From a checkpoint of a small sound classifier: activation silu.
Rows from block 12 of a small sound classifier, named by matrix and row number. Rows with one number belong to one channel. Each number is 500 + 50 x the weight over its row's rms, rounded and kept within 0 to 999. All counts start at 0. Numbers have three digits each.
After each channel's rows are labels from the 100 clips, of 14848, where the channel reaches its highest value: "top examples" is what is common among them. Only what is clearly more common there than usual is listed. The data: synthetic speech, music and everyday sounds put through simulated rooms and audio effects.
# c3: 3x3 conv, stride 2 (model.blocks.12.c3.weight, 320x208x3x3, each kernel summed), inputs 0-103
# c1: pointwise conv, stride 2 (model.blocks.12.c1.weight, 320x208x1x1), inputs 0-103

c3.209:432396519595527436541498451544482443529538551559517426420501514566453444565455479534444553485457479527571449554536447486472501445630527476397555522462469560481553444461521548524394505507587493520452555464446477476494436481456447536442545482478448489498488566542534530466521522501516485513525444476538527462481586
c1.209:446527479445466442522523509514467454429533503500495499501471481521425535516493410569432487570482460481609469540610382461389460427599475498508535578496533507491459487465551497397479358462567539427509587419527394472425490522422579504602417579458543465422516481478479492492502509530530461525472500570512496478540527
top examples: band; number of effects: 0

c3.300:415448493551511489472441518514489550466431472449489464511480500493599507447534536517552537572484605524512494496522532442488417511471431430540526551550518478538451462432518506515477448555522392462578414531510518374511569493544553425509465486481460499444463401478529477445478503478465465434438479483528455518436509
c1.300:467514451463552546429464441517489517553505510472608531518534474487519542461574474500471519489481514453553521532494481375483452433475479448551540533587511556563534450429465557481417489507473485443481440561471494449626606398466479499451509530522408462492455491448502494518480504495482571451437498571537484536461525
top examples: everyday sound

c3.75:460472577505609525482542513536444545555504467483510504504517560497505456507472509525473379467461525612431472483500492539480524358557532455544591435444469483485551433466523433520420582496468461504519500460529445579512606492487474491495518465540517498615576578471544401396500434486446565576550620454482492442541459
c1.75:469488579458618572376531462525455521483505446487508462418547620510467443515473498481479357497492557608428536506528429456526574462514528534585505521531498506483523484490509463504483557489469398561516451497473480421457585538466504513482487472505462529616531633495581390464487480446451537458506615508471468484471406
top examples: speech

c3.156:424559538433522479459496554487510493606449601534497571454517487435526473487477519408511512452542501538512489443535475479434435489438501463562489525521512472442514443488470566466480488438493428491479440508533479555527531528437547499506530509482463498546492487441458623560508542472432414506486549598493542530544505
c1.156:500487481406529463439555465539491556529455456518430532542531588499541498411464503432531555499483574540546523484525388417522530428479514536554571466498503442533540444503458589571508573462424359453480488463487443556496525552465468468532506393627449535486476494487457569492541488459419458475433527534485516490478516
top examples: speech; number of effects: 0

c3.132:559507410528514474413441467407489477482538519406513518554501572574512463573545415493499539438539537375533566464494477366460537545570536502586421420527457539591477486541517558515464534521434449542522411538478446533398463497519497495449496495546516535459471566442476443532504496624477480403501494449493507438468567
c1.132:540460436474614470450459450398466514463528578470544570465419573559536514583532506486523526456416452410544517452540472484467477533510508541558497468491417435568464413463556501415486542452500484560553440551585431614487401513471475523467446483578495485504452552425592549539516511516458481432487472602453483461496488
top examples: speech

c3.117:506465499491451489496518521537526443547570552529514505479442487519514520503574551506543431393405463463517439528431427437534508435455559494513473484570445562499485481505438597476489536513540508483456508549539636553559584554518470495522568523494555475431470568411502483427446495479587572411496445506536399484564447
c1.117:463526540537456494495484515505401440510542583465533477430434512508529507546503506567408467487436436477471499470496407543524582473442559459499490488574498584610472455420428527492506505520519576588468504500525586486465492517471459436520586443456584503478493550465547529468521444521441602548446499594462499424523450
top examples: band

c3.266:523478606488409417454452431507529474554551517533429520602499473484502564502447500471491553490576463526464519508554480487496460427596440438482411475506473476509358518436535454419476436481519476478506513524470506573444463555453504451496513489501503469499412414552564581520438525427511443472429505458467484441397506
c1.266:581480518496556452431597490495528439446432638440388517550489491571478542448533587573476508517581454518509511612440430398550495519466403479526511494504422406482517482502476407431420410532484508443514486544561445482632503440439484384462546503534555507530527440471448453587466542428476490538456527505478494498524537
top examples: band

c3.164:424504517489488506467485540494562465504553552556451451533467520556513521480572518520486509556496440524526519430551461405535453518500577476569480524520512501520473512553442443536490452399426476514484493438495483452478441394456458513533454530452435449470410507494542514538494472500490492414404547429591477506573424
c1.164:418426413553575489528521514435468489503495569483465514499486484581550503509509508616480488545459350497506493466442464512504461455492450515549458549510507442507499515584504451516447473464433405425438523454502498423446515423499488462546397536516456342469519514512555534521510511512455388457380510447532451470532545
top examples: speech

c3.301:531484506515535514519370485480584463547472581497477528558464523479525494470523465564482583495515537464451508566486469606498477428433400523561418492566365447507459561463441528524582563475472496573489495509485475487459482481572515465545449471508507439378536476614530635437563545481498423526489520373477456507375545
c1.301:409499421445559571544427438492444465531492545442520590604519535456486477448490470568485584441462525458479526550499551615517393501511561462499574534420506455451523559539481586489562600490486480460464535470510490579479437468535470521478559508498500459492498484451584577531545402473475418466504466445492465429514581
top examples: speech

c3.198:561514462601458396500481381505585387367534460471500467529501416548478521515478553507466548448495389490600558546518528499554469521499574524493381471492514463463432498488408480493364506546616490529542471464555582481551512439528542532461516506432467463387541487439460516522436454498546597482440479521518489559524549
c1.198:487527520454494445510402471519563465526507432484472435480560404495442552515492530551513548506452501434497598454515541584579558524493547454371415477510482478456535482524403494479414521504484442564578517498529504510458618421534464535477433392464518465372589458508448519543463429521476545522394515570484501478557458
top examples: everyday sound

c3.56:513588515369479459476548564459493501497455473512449536493479492461550475433476500485638414471508501557554467558526518521504518479426483512494519589507497546602415543498448507527433513479530506388454619531529536514425457579554467487525567452450507540503440418524529448534444463542466481445460468512511457441488528
c1.56:514426514521410499526493490501477539493515498561531482486556462451494363478494488534530524540503470506560518535601540522404443571429518485528518465432474501574476502497548439448422574537585509393547472523554536482463469528512540524483518529543506525552485422438490471500493531533436503482419504419477466475431418
top examples: drums; ring modulation

c3.95:514509533506494470449504551526549515450490489550522537527516458523576477542555557526522421575480480502615526567529508535460488537464514559460572433443488584584532577393438572449475396502550506450572515543500498436505536459494495522565550489493502464568447436437559566610483496526461546408462616486547573461477430
c1.95:495687609469533479449449506580484584484439484510499439531516497507563503497474597498541502469465516496455504451553518553475424490567468583447478475469407541537518564502426561444546484491568460483472570552517468397497527433415568537579454509467546498515501526434541546562528514509497531441434445519624415498512476
top examples: speech

c3.280:526424467496470497537491532485511409516529404463517408531486498529500419482593445385434482517479581406478488456519489481512478531447429468418486478376627519499571541475533485546476476573455544491503505542391445360441405501548655515535431538473496528503417510521443401481538452477481558499471580435530547413531593
c1.280:476499434517480499464416553438432420462561560552503494485478480492496431560580471495453492512454507478490586502464534574508502437466467469456479455462480501567507466422484452449441493512415587479438485542511600392486376522536591456579403543493504504550572503478539493542539446574451544488508581433454459486536497
top examples: everyday sound

c3.64:455519549473467517517518565509597498561501585482461473497447489515577387488538491469534477544642509423502452468551453475445481552507394466542479450541542561525495451475539562433531468477483521503450490402548501588556520492459467499464494531514397446461477442523486606565518476477453447536466616441513511496512460
c1.64:474478479488534574530562446495536480548482461486460543446490552462568466580510459504533539479522552428557506529537460345463427573559486526538522450483583533526562406500487508596505485468509452437513389487465495562486520564518514530496422470559480493469528429491566525550480481472442398504411530483521479464473548
top examples: speech

c3.17:458451500543482482512528465481409527379510460531469525535511495438550469410557540411525528508510515445464513510513337541382513497488471450477528509512529493409423577499534512463464573562440507428548527452481405451444526468440396427510579554570492505494522561512580474530435532438396484545387418549519430431494457
c1.17:434580467481487505497469536453459528425470510568510541513472526506520526420550514433446540553485521540514425543450309518435539479465436450500538499532489528463479490494484531479442532579458496538515503392428459464447583462584561473469619588550487497427498428393549464461440583401499517554403501533511471460489534
top examples: drums

c3.109:425486587530525516521514545453562563480498651494461524523472527531537489572488553429406516520534510464541428497597574518496410479456479353451447517528456521471558445483549389503472499458442543418512497497500458519449423395503544594455451504434499449496456445536491550457479509438471463639559506550408437419562535
c1.109:532432668506455588524578556476512538475473585452494549527454570537561522525514544493485490561531462493454465513499549485519473505514473414475423436499429490477479619501445396446471464517486548427466479455513453525530445405516618512469518472544568497494432428531438534486486514465507419494571520418424533437459540
top examples: speech

c3.107:530488461490477455439465538487525513541470435428455543464515485438515490495488435491461444449511523402511564463593491502503412488436461465424547465545505427526409544489502394445528553395489473447487439540526401472527441553435432516419521401479476466485511476495463442568537511502448683448554642441412477457579448
c1.107:488567488402493501456490528461551489517499539476387471475522506451535541558470488565449441504524459435412559521546540516454480428506450468491486520608497481574398512542490450500461462399479428402492429574593512394521500522431518434476538479579431510473479467504558457584515453583401537393538612592447480519551406
top examples: everyday sound

c3.30:499486477461475544472479512591529484517440455489461513406532440456501447434531507537483538512505468472485452486462506528541586457465489538458467449444592560412537513417512542472503544530640519568502546564469497423486486421445558536457487441405536509478475469470511481538423552520565426448397500482526480530510538
c1.30:416479505511421418428423529557431448532554468427429542502585493492462406452541592505483476502467480396540506492463582483555509446568517542366563432422560488479428485475518542489528544374575436558516542489507420494494500549365582490432438478417541493502506463528461541575550508459498495592505531465492437492516484
top examples: band

c3.143:514524465627488521506527426546596527449541508459519499529506506536515533509543455554528615473520444514531494553530497446467480444504453516453463425460493476583471587419482393407477554504473400603468446496501540508519487460392483541454449410584569451474528425461443513587396553564564495476491443512431432588474496
c1.143:514589445547486445427474383538582430454599460435501453472540462585490496445488553471524565503439418480464463513427412481507511450496524472488585492592508505441458638400562488396464560492483461463549453471487576481341429411457465473429449505581488467564552522528492531489482572488565469432457517505584467514430463
top examples: band

c3.2:458532520483527572540428486529580508499495534500480585486542474536494527487559439417507501551476564560482462523486412447458411550417538475530549456489523547502473439425469530478402533534425484458451568444479501370459557483581557512570541434412492499411470415594533588593452501415541441535433535445516537490434464
c1.2:499528540555490576636466600524530462504529463551440490434601406492518512537516530493600474499552532539527587461537496470432523497367496487514470471505507560505511535421523523486524386488503492450484589452452484486589440470459596535533457503450481546455381444520595564509466557534488471449529471477521484516478482
top examples: drums; distortion

c3.234:443543536468500384445536513562563463516547541501524503532518540504455473531508429529501507563489510368473471492602393474551518453522480484549552534469479441495516533549534522563490456460568465430548570509482515446473456523504508491617506591473505485520559513450529528594448494510564546489522560447469501555489391
c1.234:459490466516486423432452541595551497506538471448572505466472573464470478489438459447479601457529517439452516458541421533564495437535489527481417512477468533513480478545545473462504575469576431386499544473510522500547433511482531513607562559491494460512487459423485504598528469508446672441520561530464573533492474
top examples: band; number of effects: 0

c3.20:534495533486436497552538468470503534414564506511438515554490476481554506422435406454504588440479491502481532522479457521451542560579481542393472500502427500499431502539499487500469466505527452488555464440500528473501459433504557516481502403450450587452523484493640528579541493523495486521499445478587425386504541
c1.20:461466483581547548562474476488526545479502500400466477544421448568560503407450435475604555499566468508487440506475487502463504564557498560467479425489445504497503525551583453496323479465518459544497522478436550390500535578529505515489524473422452488492569470452642522525444516507506456537474416490483429456494558
top examples: speech

c3.267:533543544414475534481403437468497460616455525591496537495548528488569478578547535544482542410573432452530432496560518471433472485476434583504531468488505531499509475555565460491528469493511424531584444503452511570564428535481529510496496502503521469371480467498405569609520559544369485504478559450583536506574466
c1.267:553523491530574480550375404519489531543413539529481549521493620535542540599490524546527634434503537501516505465651531450464463462507540580490590459467526493521607475530536426525529525468463464459491532550490493519453461612508462500483517494451438408467418463550562550528470460601464414545490565477586506399476457
top examples: speech

c3.271:404487422564481565484517463537502453482518507506515460515633497516520518434498522531433492465507531465536442452524379550497504435529459549599380468527618610524464578500427430543430490524515524548444524475421496462432454357511470491469490490454522550457479560380529516444498504488522431512464519429513492474423477
c1.271:449522436595457575483442448565495485509484542520489450490524553513528468526501510456397446502584515490464433419479430535449467357472567533447480461506532559521599493481470426527450488518505500457431537492507454497468453431545495507537500431484481555387530488419555501409492600490555455530507581509504473467428475
top examples: drums; telephone band

c3.192:609541484518512477529510435590479461448497479503475477447602551496487513542444517507403425453518508460508469481545489524497467466548542570434404517476445493536439452469406451400450439447626534566436496513459531472463510458464412502411499449499485508475480570461466496510469541584560469557473498620528464566526516
c1.192:582477493451533502488483467542540479506503494443602501405625564477510515482488507564518388480476466454478499486517420472489470441494512488537440544563456430420533451490424478433487487495518532500456508453454534386438438385601479459363424513511446514398563527447465465421485422540536461479524572570591462513472483
top examples: band

c3.287:437479504529403506462519513464462552525517607547468586521502472461517562547404441423561440477550534491538444501481464500451606476581486470474484483502488517493508505420435525519488555458474573536440527352434548608604501487441434479491567531513473485580508495562512402534437590424501426514509467593601491487589497
c1.287:551426551460479471455565544442484553557457477571461515523504492545465509528495444484525419516608587538444439608449488533461477494510500423468543487466500506489444555470579552464511540457477570512462561393512503571564455451516522477462549481522486515425466412507472514500539559485451416545603472575542553515572481
top examples: drums

c3.59:564492554509423527557363530520426475552492482508502477451440455497522548456540551539582467445434433439508569515509462499464446487471536463509511508521498538426578580459448636470438479512590490508534534566436489471466509460505489442569451492523476441537581452539526505532502511512446472467442448413552454529600507
c1.59:523414554477471485492448543550425520467466459465407569422420439534441544503557586505500468362514431390564536533548485450454396523510589469472531568522523474488557584439488588497457419541565459594512485485513577483451544435422493511535465487426527503530508534506520449521457516482518478499487504470477432571475482
top examples: band

c3.165:451530508394468506449506503575479582435508504512440544492544458473465496519600484483532442601536418525532452552468542597537488518450577466490480400470480612452484519462471521443502538503550547619466572516512529406540540518477527476452493500350405531574447384510497461453500526456525447487538521475537559495520562
c1.165:478461518462510512512505506566519616405464498541398574481520463428448474492586520442476496518495433592531533536582581583505471601549577506494511473466533538456604511498487487521511565482568566571467555606488539489483493565562534454498447462459435508515495454551490462526477522514495443507490474508541463527617565
top examples: everyday sound; number of effects: 0

c3.308:357449486390487523483564506551513415441439392442461448484532418440538493500506510514489432556444471447608464562491426489570491485534437447460527431458563460450396394505543498509489568437513457530551521461505516519517565441422507466477498432432567522478573542450507526498529562530478566485614560532485491446497505
c1.308:369446410427454451564448528495461559450490450495481494542449453461519397463456426457566475526390493447489436508556414489479432435452522501453596411509433468573459404445423453563544569405482469480512541490473519470462488526475493476442511524489509455418542526531544492458539431491460466502535572483453426511517493
top examples: band

c3.106:451525533453459488455514544507389571491479493544572516453487465488579483474500547486575457459517529522412530581503428484523521455488461480546510494472483511423504540460368489523546505583547530535537468492494604427574542534499529504455473446399387486482475476490448448547435545527449396551382483444585550498531424
c1.106:502553481457546539473545465521575566510493471530494506462565453495521507515501494459542480573515513496506465452455478349493480504514454492608517546515420490364512432537447484525486442543457570603489516458464418436483470539502541412532481521463586503524539498488420496480512504395531502473520500405663550503510525
top examples: band; number of effects: 0

c3.215:485518562559435451509382442454539499519530467571463524537589470483476513439547371502469476579504503418538566535551507561527435456486489513495446441492545632523525463415465450464520511504545521506595570519573555540449449454474504566493496486516414515441360456505570465495509484549462503508484468378499583565548570
c1.215:513541597407413572461513355432510490507497443529494505505582429420498458468479506417510541596503502532528559477542541528498476466509443513553432496498532554494450450450461520475567475532456522544422544557578422500465440495462511522490439475500512514426486520418494451498488490544377483386409508506479516608524570
top examples: band

c3.35:427540466453474484503440498517496482548436460502603548483519444537558497422515458495487555487554464447530530468503503483461524539528362556500493536626443457527489436462568407467568471523420371437497514500496520459521491479497597601505603491442516477447556504529551547530500544437474533491566548513478475482543486
c1.35:552547505546423528482451497521500462492547407490504543535503505547474652478510556490453590478517484586575495496561431493461498472504409522549542458602497530558518535519567516482507475498442470454495495497474573445592471519512577470541639459554486493438461501501501579491512534465543582516546545495471425484506459
top examples: drums

c3.24:606553546490544461440546447494450475532525513531492394507417518508496491470473446617558514536477569554463457473502571496515551464522484469502491535444445533419513461457506499428506493464637503535475545540438434475538511469475452524583526546551458481536466452515481527432539504496470502440485538410492589439462435
c1.24:535516483447544574469505395494490481516512563515435381512501499480404522421591480519472488512471578522558498456512556485445525449532565561510478490527492466441486511495603525475401515511555580464525549511495456420459506496521530530501411535495416387458568555502515470435578520489403546453396476452441558490587468
top examples: everyday sound

c3.126:633518526368587482467522491551537460537511457539523616483463523533571477457438456507496452444520507525507521492452497472494447397561434465492594539594587436456508419447425436593445487440539606487426443417519514539507522467481396538454567451513452442451494434497521563512527572542441516430574476484519542571535469
c1.126:555458441367554525445494490458395517495537424489581572497487527498581499541496509450503533478545424486507564490520528516526481489504515425484544499550487465429480469446516467537453448507495502512377448462467452453482517507503427495445505515593488429366586503517486536483532542498502590466498486532567462534477520
top examples: band

c3.154:525525492520504573521578458517476429505506459500529540547508490398544537481475499401534546461508607654522486488455493492581583548461449490523613488396467340561495426483617528475507459463531483510561482467530482477498439490463483518493531440485476405496523458394561464446596471611514549513471524533524419503587481
c1.154:500571467456575451515488543460582443532458486459533527470475525475606534514485451497619469413506649501556508468484524472547502514591489491481503458483484427518487536476510462532416445496529507495547487523485497385533515468548489543513378469484459431514592512447575446450542508546539520535514533594498499422579534
top examples: speech

c3.53:465584425487534519485512471532569478504475479574470535411524491512522580485493501570555533556471511501467525502492543520485514431486448534409464418334496499524474494535421471427501549466367544547589483435523499515487523482544540556537453463488589443428449459500502433448492512568505476577403467441490555584514494
c1.53:549463459499484499462452432580529562477477479503476508470586393572507484468474513511438583571525552550439539420434525496487470443564366494522517452465440466472420463509513470433509397419462482570602558464532394532473543480487438446469418528471605445456486432549482483460556451584510488517383479478506563534508441
top examples: band

c3.100:392492472519473544520447597471420515400510497435488532448486472484468568510492520489519556427442492618564419462527535441446513443484474472489425561497540559502499493456455428405424510443546462458498523451482493413433473437547554527506501524504521517500466483447597478496464487547479524447456500584540471462652519
c1.100:393456470450523534418443476486506492512474591394550514510469372535503606505454461550560536564538510570539483461411501399582473465490388468479442511478502529497516518487407524410500525476557456551494556486403540486408511449542549563533550466523498463566560473423502529515575414523491540497460494531449582553590516
top examples: drums

c3.120:448586523546490498440542506542400461455460534480581561535498534524519512461542356457507586487538463528445529519463549529470498460467387614475528506427506540535513524452488504507496555408560530627469583433421488549531492482525555519481539476553476549475503537569544456546445550465454425423490475494517465485522524
c1.120:447527453540534559424515512498499454498536537626603514544432523581496569438555440400432611488428495684536499461545511562562420470471471483523491501490489490543453541404542435410494469463545520559517566451514489494508486405469500451491479510564448545522498486477461496477496526550430464385495481535515403622469493
top examples: band; number of effects: 0

c3.179:526566456585503458428471450436489511596486439519515545556481534530519507578541530488471532490480411537551527501457494525527519468524422498445531457444473476469458480454459510471527613475508483513561560388504476506514438412508452552511566405431467513488495515430534445457551466581508502389525572464394419427467466
c1.179:459514441488502585523437458459474597564465416493586469556487497533488467520462510488540530546412426493502507528531503527555501481506529583482608437513496463434354515557523516490522590506520550482384508485485474446531495469572513538542481512504417498511535484453555443495532487557453542509513464430429450448404525
top examples: speech

c3.213:423538571438540506466503560530542448602580536480454517632454512479551401494618558495506469485540543440487420541493421517484468499474569520459627428480436592427478511528526524492448500432533574501527519485462450563484575524508428481400573549512513495482475505526423436504487513410475467471518555456535568459536569
c1.213:458452528479452521607457476554527548519518518457473491518477553525496467525502539593459481563483506392514468588548426510540604459402491462524460499407513542486509470475540451546517500468520501573474459477500512547430495535532438518438542524531462523604477483475520561442370528521409487538443452423547472475553535
top examples: speech

c3.272:468489451476489500495467540540402430455587473505520517480465479549514541526560526439390540489521497478550428412512517477558493477547524510532478500518528491461443499489511462454456577455523473481523567415507473421516401534467449447501546475450505502508558470494542554534503539444453515432410608465549474395577468
c1.272:465493508507484515449478541508412421433443391495532449477474483478612610512662487480398439511554448532590492471491477360473526510545531458516519434543505444464486491563568502464493503460515517501557521448480457526561627521529600476555575504462479458510373415433521574532555517415492568474393531544491456460440415
top examples: speech

c3.174:508456426483533482469506475598474476456460436511554405450465539422573549447519510488525387491466421480388508535436573499456520482480496518561467480498519457445437548504445562532575506387604467533503493465503539466514566438579484562531554471410503503492587512388426494544476388482519552499506468500426563471556394
c1.174:466515460485516540481485412517563509541548476554464422463475554462540526532445548492493508469584526489479458518482563573480548478457520554511557476534543546561603582532428494526518436427483480509485526464609533444528467500484422483473470475324531559484527500428505516544574395451510516470508428528561555585545553
top examples: band

c3.268:521545444542503530500470451530523565472491471518504532485565476506546520547534468475493426549534450551478514452523523516510490484508522522500450505457474514493504467500371566479446532560596493559584539463486661488539552450475589487501431499507590518519627543498485548520541447508527520466422394486593588515565558
c1.268:570559560499540491525495500532527483420452474595476456518527497421482578551460629481565485515444463506533524475589538537558565473507498490438508543540371483557466498518403527388553480525620530460511548435556554512500439491480545533561417563407536462485561474592527450520584445455516393457455402486610515550514508
top examples: band; number of effects: 0

c3.9:573558480497456443387517508474454510557519465560455542576509473429477480442509499566537548500503483535573400481454494409475574555460485505526420352420519504559519475427452524533511460499518484518541496510471437526528465502509478571522511449546458517529368508436489485491574500539409545483381621523518454409518525
c1.9:541437546588504372483417518518468487458496505526493414523553568435445465490492501492557504395530445487431489553518523460475546527407521520556486487553505525544580439485394469519585529518490540506503499483440621425529500557494402492455492438545474482511500613476508526488463549543450500541424559449527410454521469
top examples: speech

c3.166:456523488413481468490420562469531546515492499450458569588419490568487515532515469449437527532556449383492471481515492462414568456504478499496458467585509424475504441476480495458437490553438554465547497523336442482529490510566479531530534445510440421511564460463561670560479454482506510445525544499503517501485508
c1.166:470478544425445508491525457464490540441494435477560590542512475604493503596454488558477499514560470457540442465541443430434466425461476548519509438406490467510492506425454559476497497479458542430511527493427444489547504416482512550486408452463436400526528420457634643499506465380567547503566529431514553423463577
top examples: speech

c3.80:496393425560462570428539513529475542430481491480508548476551422532438473540514490421460487468460443478451527469541476473407484550522431475479486394500552566484451595504407468525451443395514540524515522514557426496445454505601536478429529410447548450518490456520567510547506497532490521501475427487484478401434453
c1.80:406415426518472498494520572529495460412453499481464516429450387472452443474529547526448462507519414534425499546503524481458468452445511478508451453560509570483532649514474542490454480422571585478485528494518539554507462558478454549470470542455497542482539481556511604540494555466501534588489455476573520491512475
top examples: band

c3.223:491501504578503609474450468526465506540480469444478553517483473556452598368517538599505610458525454503460533478517545625483562598491451440495478542577484433471462407470519453436540460484496474461501474480499460404499495454582510461452586465464457493498489473418531475525528528517440422503528534577472586476544482
c1.223:476548544558474637527413438483428537557434489508462517492439422553470543453508477526593538456442549540541506501446519503527498516522450441494499504567450421542450486506539503521490423479446470439426511463486531541492506449487483534501500519331514548539537487446608605530480526541535492458487459528528511470577531
top examples: speech

c3.72:482536478551444415424459526492470465557447566639506494560575550479496507521542476534527493450579529497580474466620506539515426436515484541547397523482568518449488448456435522411387407588543461628456551450409395448497489439461460492553472378518457426476487511501541519513446529469510474465549509457508543500523543
c1.72:509531467641419430406516548533604458537465641579582490580655583458474507521581484486457486544580467516471539504558494505520462406504503491568398536560571466466473410473515462459419493505501419476435427499431459439476408485541429476476504422508496434467575473526489521412459499552473526465509546554516460454513427
top examples: speech

c3.128:557528455502475515523520473420453566564430435517453457495548555408548514460520500478460595526526471417494459489488523411469565551522475604385473523489447596512524448552583498548564413410457490527522484490408478601484447517513503521471548585537511534489549458537489571469445507563469505523385508511461424392448514
c1.128:526425499546523483585504384446443540554465455468490466523531472469503611393513491588463515529509404486503406464444517480511493550530450554541560537468458555574529450490450477464456491413424504532436460516481485582600409591513557475427485508419504508474554469455389538512498494481425392474473539548464458421474455
top examples: speech

c3.293:470498501404502523487524519557487441540423499462515512508536420476564443523476478513491469611416543539505533533547390556505480455440485516543505536473546610515502570385488544478455499493552527488623602563580573532504538519625409429421535552441521528457456486500516502566510458454539522472486546503601532538601570
c1.293:433490520428522538492563450599507438521488526461486396490479436522478436521425479480442569515530443524524583568453451570485564409424518522517578505497487562486520563444433508452475637476501501529580508471475488406493450558493494493565508520396540496531495486514407455563448491493538501444473456515556499500599600
top examples: band

c3.195:546576469417464474457493490545471528409499536552428475463516555558442526613502414524520425561456458413478506560494539568481454469591519482450493468509511511458458521420501436493523457528534499508558465450512496561473505441541444469488505469488405489564536420511463461498496477507467473600550514501459508621583543
c1.195:481494572468425435544560395580528485476534542545449438526517477538401515539510514468589449517445577485543490539553445593504442496489464477452510441575491512416525487446461450459473476508528458502448469485473435520486396478446576524549442629520481514480528414521443470519521387447484486614477507479506472534506459
top examples: band

c3.155:617465515567531431519425411442489521554456411448655476452419517525491435550460405494518460489457400567527504436505509506461510437530449464476480567546455457472539527507504501624514490433455480382505484458451437417461490455470544567455426444547439461543541539452488573481498493515471546428515545512545512544541401
c1.155:494542420454488498419506478506410585430447483380610599520502528518583468595568473414472463474454517510433480449513482482590531453452574458499451575500454427503570459445506384462521545515506530459482539425519525422416478432479414542453482463544446461522513459491468525495496518494523496438450508550543514524496440
top examples: band

c3.312:506522543529534451520473501503553542471579485568467467482486559516500436436404580490492490392526532526550530542510480543497517563505563458565488564497522478477481468483500467408504566528395529414541439501541532526403516474426514489549477484476529446418562453548549403522573355470459372440535487513473511445625565
c1.312:529449565529466415477540525483378542398480527519470450506482598425552434522517552520400473476531527488507439505469441491460437447441523489546417490478553470468558460504463427516435559531486433531498457434531450474397482478507523438570533447531475515508528419432407399466426457445442488515470466522498464517514558
top examples: speech

c3.233:448482440557450506503500440464542527626503481531473485502479518512545507562415467492472490474501568498485454566472495495448515502579410535511466556399461475495471492460425426600520477492532479486605501556453522521537509509506386470526456486519449556436496468506567564587591521580424462559458508557536511420415587
c1.233:438497500564551569513482523523517545570446464441606427527491458524503514571443519495491493465529535391485440545540474517463465485636465508475483538481554454571435498441526419523497473468465486422514576486506605487449445457470437530470418426535461542500500501469532577394521516527481462601499542559508426456415622
top examples: speech